From a checkpoint of a small multi-label image tagger.
Model: 10.3M parameters, 32-pixel images, activation quick_gelu, num experts 32, layers 10.
Training: 9600 steps, batches of 128.
Data: trained on made-up ball-and-stick molecule models, 195000 training examples, 6.3 epochs.
Rows from block 5 of a small multi-label image tagger, named by matrix and row number. Rows with one number within an expert belong to one neuron, the router's apart. Each number is 128 + 32 x the weight over its row's rms, rounded and kept within 0 to 255. All counts start at 0. After the name is the row's rms in percent of the matrix's.
Before each expert's rows are labels from the 100 images, of 14976, where the router gives the expert most weight on average: "lies over" is the class under the peak; "colour at peak" is the nearest of a few named colours to the mean colour under the peak. Only what is clearly more common there than usual is listed. The data: made-up ball-and-stick molecule models. In brackets: how many of the 100.
# router: slot weights (model.blocks.5.mlp.router.weight, 64x160, trained with AdamW), inputs 0-159
# up: expert up (model.blocks.5.mlp.up, 32x160x160), inputs 0-159
# down: expert down (model.blocks.5.mlp.down, 32x160x160, transposed), outputs 0-159

# expert 28
lies over: yellow ball (100)
colour at peak: yellow (56); orange (26)
router.56 100 [128 122 142 141 166 151 121 107 115 124 140 158 161 161 166  93 144 125 102 129  96  92 105  93 135 130 120 144 102 145 103 190 175 202  72 161  67 111 162  85 123 113 169  88 104 110 107 159 150 153 148 104 150 108  63 120 107 147 104 127  68 124 150 181  95 159 100 106  84 111 110  49 137  67  79 173 131 159 154 156  90 168 125  83 100 112 175  53  88 143 170 183 154 147 132 133 111  86 104 178  98 160 137 141 125  84 105 155 141 128 136 132 108  80 105  92 139 122 117 143 128 176  89  98 191 109  71  91  79 175 182 152 132  91  85 128  74 172 118 154 137 187 123 106 167 144 153 166 124 136 147 131 159  89 100 117 102 125 123 113]
router.57 099 [ 87 171  76 117 102 117 126  93 146 121 171 118 120 162 197 123  79 122 105 140  92  87 196 169 133 136  91 103  91 126 105 119 156 116 164 150  97 113 123 126 160 100  60  80 176  94 137  91 111 165 136 136 146 103  99 145 149 151 153 164  94 134 194 131  66 115 156 146 111 162 145 174 133  93 151 162 160 106  90 122 125 141 114  89 146 132 136  85 128 134 106 123  81 128 166 134 135  94  99 201 119 148 215 133  97 151 171 162 123 196 101 154 102 113  68  96 143 180 162  91  96 185 139  98 144 136 138  84  97 191 144 182 134 136  90 158 104 107 143 106  91 159  90  98 142 131 102  62 165 140  84  95 106 127  96 149 163  80 101 134]
up.0 092 [ 86 130 125 142  81 128 173 118 111 169 101 192 143 146  61 128 182 124  87 152  74 182 147 118 129 105  91 192  90  99 136 111 154 159 147 129 130 154 128 196  96  75 148 147 149 121 138  48  88 128 111 126 124 135 149 118 141 112 137 155 134 116 128 103 136 115 110 189 147 155 160 124 111  81  92 100 157 134 128 129 121  99 132  88  97 119 138 125 173  96 107 128 179  91 133 136 124 171 110 143 150  98 109 158 135 102 115 164 126 166 157  65 133 114 127  92   1 108 182  93 136 168  88 144 133 171 113 104 165  87 167 142 136  92 107 134  59  37  97 133 134 156 109 164 104 141 177 104 124 101 147 103 155 124 114 178 112 124 196 112]
down.0 092 [102  89  45 145 114 161 114 128  98  89 166 149 107 142 148 132  98  72 137  82 122 106 144 149 183 148 103  66  66 120  95 179 169 129 113 166 197 110 148 114  94 168 148 138  75 107  95 182 137 128  77 139 140 105 142  63 115 132 103 159  96 146 129  82 114 139 120 108 109 130 151 113 153 138 110  98  61 190 178 139 126 116 120 115 126  70 161 162 103 181 159 105 100 117 184  75 162 159 143 163 146 175 148 106  83 101 110 132 135 150 118 141 185 106  71 123 139 157 132 105  73 109 137  78 169  71 170 133  78 100 121 187 113 185 131 123 174 161 106 126 155 111 131 206 121 129 118 149 129 169 158 119 101 139 123 134  95 149 102 140]

# expert 12
lies over: grey ball (79)
colour at peak: grey (66)
router.24 104 [143 140 219  98  98 127 133 152 144 117 101 176  81 120 142  82 103 127 133  93 181 105 147 137 107 116 124  96 131 122 116 165 129  46 171 199 129  63 192 163 184 200 131  88 103  81 135 108 105 184  81 102 101 112 125 116 148 150 115  86  85  91 173 100 159 171 122 171  99 169 104  91 151 153 150 119 128 147 107 168 122 101 134 180 145 138 129  87 143  78 139 121 153 122 156 130 101  99 143 152 161 191 140 147 151  96 153 116  90 138 105  68 155  95 101 171 114 107 115 155  98 108 145 119 162  69 122  74 129 122 140 155 139  98 122  94 147  77 162 153 214 121 188 115 137 163 141  71 110 119 123 117 115 145 133 176 111 115 150  98]
router.25 103 [ 97  92 153  51 103 112 176 160 141  53 128 115 118 100 148 105 113 149 150 105 137 115 144 103  91 144  86  55  88 106  74 100  91  96  95  91 100  54  93 127 135 122 133  91 126 122  99 180 146 174  76 111 128 129 149 132 165 149 163 144 111 153 177  94 117 100 116 151 124  71 205 165 134 126  89 170 127 166 112 130  74  92 106 152 116 135  95 136 117 137 148 130 162 129 179 134 131  81 149 112 131  79 170 159 128  77 164 140 108 113 139  74  85  89 155 109  76 147  81 157  95 128 161 169 120  91 100  89 113 199 130 132 138 111 159  91 121 104 176 151 148 126 166 108 143 207 130 150 150 170 126 152 168 180 107 165 128 154 146 178]
up.0 090 [108 149 116 107 189 140 182 152 173 142  78 116 198 127 156 128 143 174 141 179  65 114 152  97 166 158  92 169 141 111 116 168 187 154 128 151  79 142 182 163 121 123 148 109 127 116 137 167 177 135 116 138 157 121 187 142 141 167 127 132 138 112 184  74 183 106 124  38 134 112 179 143 112 116 117 160 116 147  93 133 204  97 141 150 130 141 102  80 114 210 131  69 140 193  82  99 119 173 187 123 160 116 160 111  88 163 155 135  73 144 121 180 105 111  73 125 174  91 122 137 142  93 122 134 156 130 156 101 123 143 141 178 149 171 106 150 128  80  97 153 119 110  96 120 165 122 134  99 123 115 140 124  77 100 148 169 150 117 132 164]
down.0 102 [129 102 197 137  99 233 138 125 149 126 125 115  75  69 154 198 184 175  86 110 134 146 148 164 137 150 124 172 133 106  82 122 103 153 143 148 195  97 126 163 138 129 159 151 157 161 102 141 146 122 142 139 186  85  93 156 100 101 116 117  92  59 126 156  96 147  93 129 157 140 116 110 139 127  90 170 115  89 118 111 123 133 155 145  80 139 149 141 132 117  85 156 108  61 165 163 190 141 161 138 166 113 154 123  89 155  12  84 139 136 140 159 151  99 133  84  89 197 135  68  95 154 128 132 101 184 146 138 162 155  97 134  52  97 126 115 118  90 166 151 126 129 132 124 125 141  92 136 117 143 123 106 122 111 159  91 150 164 135 125]

# expert 14
lies over: blue ball (52); orange ball (42)
colour at peak: blue (52); brown (35)
router.28 104 [132  95 144 117 156 168 189 105  93 141 115 154 135 157 121 151 118 116 108 140 167 147 114 127 108 168 113 154 117 146 142 196 176 161 157  63 151 159 174 117 134 125 189 174 158 146  86  72  90 126 149 142 142  73  96  54 100 119 107 161 102 161 166 102  99 137 162  94 180 174 115 148  64 101 115  97 127 139 125 138 128 144 140  90  96 165  86 117  95  99 135 170 140 173 153 170  76 117 127 186 167 109 117  94  78 147 138 113 139 159 147 154  85 130 120 164 113  82 176  93 188 100 144  73 119  77 177 179 151 187 137 122  89 102 113 109 133 135 122 156 115  94 185 148 172  65 127 105 119  84 126 119 133  85 163 129  61 130 166 106]
router.29 127 [145 179 168 113 122 154 141 115  76 102 117 130 129 108 105 113 119  91 160 126 148 147 155 141 142  98 107 156  91 110 107 145 119 163  89  87  84 167 158 201 146 126 113 184  81 160 109 124 188 123  87 148 120 132 184 122 147  56  78 134 199 184 113  75 120 102 153 100 106 145 132  83 152 149  68 168 137 146 125 173 104 115  74 150 161 124 139 151  79 106  86 174 192  75 121 143 133 162 140 110  94  69 108 119 118 117 102 128 129  87 131 175  89 118 147 181  98 115 119 160 125 110 216 108  93  90 101 116 170  72 123 172  99 104 112  92 150 155  95 116 112 137 125 183 152 145 116 175 172 174 111 194 148 162 126 148 109 105 134 126]
up.0 100 [121 179 169 114 141 172  70  68  96  86 101 105 111  45  56 159  64 144 153 136 115 123  68 106 109 139 163 123 144  86 109 126 167 113 172 110 124  60 119 125 156  70 164 111 113 118  94  56 134 121 147 115  72 116 174 115 147 113 138 166 125 152 112 131 114 135 130 137 131 131 184 150  95 147 138 211 104 128 116 137 115 154 105 106 106 169 158 174  66 128 118 117 116 136 128 103 108 127 122  99 143 148 136 114  89  80 160 108 139 125 112 171 103  89  64 124 179 113 124 124 113  58  87 173  94 138  92  81 156  54  96 123 117 153 116 116 168 106 132 152  69 117 143  73  75 106 119 121 103 127 145 115 100 163 141 120 111 128  52  97]
down.0 104 [ 90 101 130 130 193 127 145 151 192 139 161 132 108 142 116  97 143 152 149 150 114 155 172 126 151 132 119 118 163 125 139 132 139  82 119 106  91  80 122 118 183 152 146  80  71 206 158 125 125 176 122 117 194 131 111 121 136  92  56 143 136 130 142 188 168 109 120 137 116 184 113 143 190  67 141 133 149 122 135 139 111 167  57 106 185 108 114 164 145 177 126 148 142  58 146 144  90  96 122 151 159 107 124 169 157 138 122  74  95 130 101 136 154  75 114 154 130 179  97 105 141 148 209 121 131 115 108 143  73 134 128 105  72 124 156 113 147 157 148 103 144 147 140 164  72 157  95 224 158  81 126  77 129 133  84 144 122  99 180 103]

# expert 5
lies over: red ball (47)
colour at peak: red (36)
router.10 102 [104 101 112 107 142 130  84 172 109 158 125 151  76 155 150 108 176 170 137 161  97 123 135 160 166 150 143  96 213 134 122 156 118  81 176 145 123 147  58 111 145 114 161  62 170 166 167 164 122 191 148  97 109 139 158 118  44  78 140 103  82  63 123 124 168 150 105 136  83 175 123 165 154 105 151 156  77  82  94  93 165 144 103  91 163 162 138 146 163  96 102 110 131  85 166 174 128 102 194 101 170 115 132  81 162 101 176 141 143 120  96 133 116 118 148 127 192 110 128  80 151 175 163 110 109 130 131  87 154 136 179 187 143 124  82 144 111 116 128 163 114 141 124 154 148  82 130  67 175 106 114  82 114 116 108 136 102 138 122 130]
router.11 107 [143  72  77  48  89 123 142 159 134 132 113 154 129  89 151 151 127 139  72 204 120 147  92 167 146 107 151 144 117 113 148 100 141 203  98 150 113  96 145 142 103 173  77 149 115 132 107 125 166 147 160 156 106 130 132 151  95 162  96 121 111  95 139 103 132  67 117 131 159 117 170 120 152 111 128 138 121 166  95 174 124 150 115 186 224 115 176 112 107 103  93  76  69 125 122 112 170 142 131 168 127 148  96 108 104 164 164 153 125 134 159  93 151 110 134 172 154 103 143  94 138 107 125 106  88 104  74  79 148 188 168 148 121 155  66 146 128  81 134  86 137 150 163 106 137  76 197  79 159 192 157  95 126  91 149  54 140 138 132 123]
up.0 095 [108 129 113  58  72 156 102  94 142 132 129 135 184 133 130 160 161 134 114 147 124 138  91 123 104 118 193 133 160 141 115  74 126 134 173 105 139 145 155 126 139 122 143  78 131 115 117 120 111 187 107 121  77 184 100 139 173  59  95 140 208 156 136  75 141 152  96 151 116 159 145 187 131 101 195 113 156 114 147 123 125 103 156 108 119  80 128 110 190 152 128 108 135 194 114 129 143  78 154 135 193 112 131 100 129 120  67 145  68 172 155  95 123 111  67 144  78 137 125 116  84 152 128 115  92 162  72 119  61 126 125 182 113 184 115 164 133 183 116 101  91 109 126 143 162 111  98  89  81 185 121 108 151 135  94 144 181 142 183 108]
down.0 104 [136 138 114 116 126 201 179  80 189 119  95  99 137 126 157 111 133 128 115 130 146 163 171  88 170 143 146 181 109 124 108 146 147  78  91 129 122 151 113 158  74  70 167 112  87 112 123 139  93 148 103  62 145  99  86 140 145 163 160 171 123 126 132 137  86  74 152 174  64 102 144 191  63  66 108  88 122  71 120  91 124  93  72 120  48 132 138 117 151  70 108  78 115 146 145 176 171 170  99 120 151 117 175 106  57  94 162  90 146 127 101 124 135 114 126 127  91 107 112 126 115  77 107 160 150 100 108  92 180 122 123 156 108 133 110 105 140 144 110 178 125 125 151 131 100 168 108  79 185 133 101 122 182 126 166 118 113 101 168 144]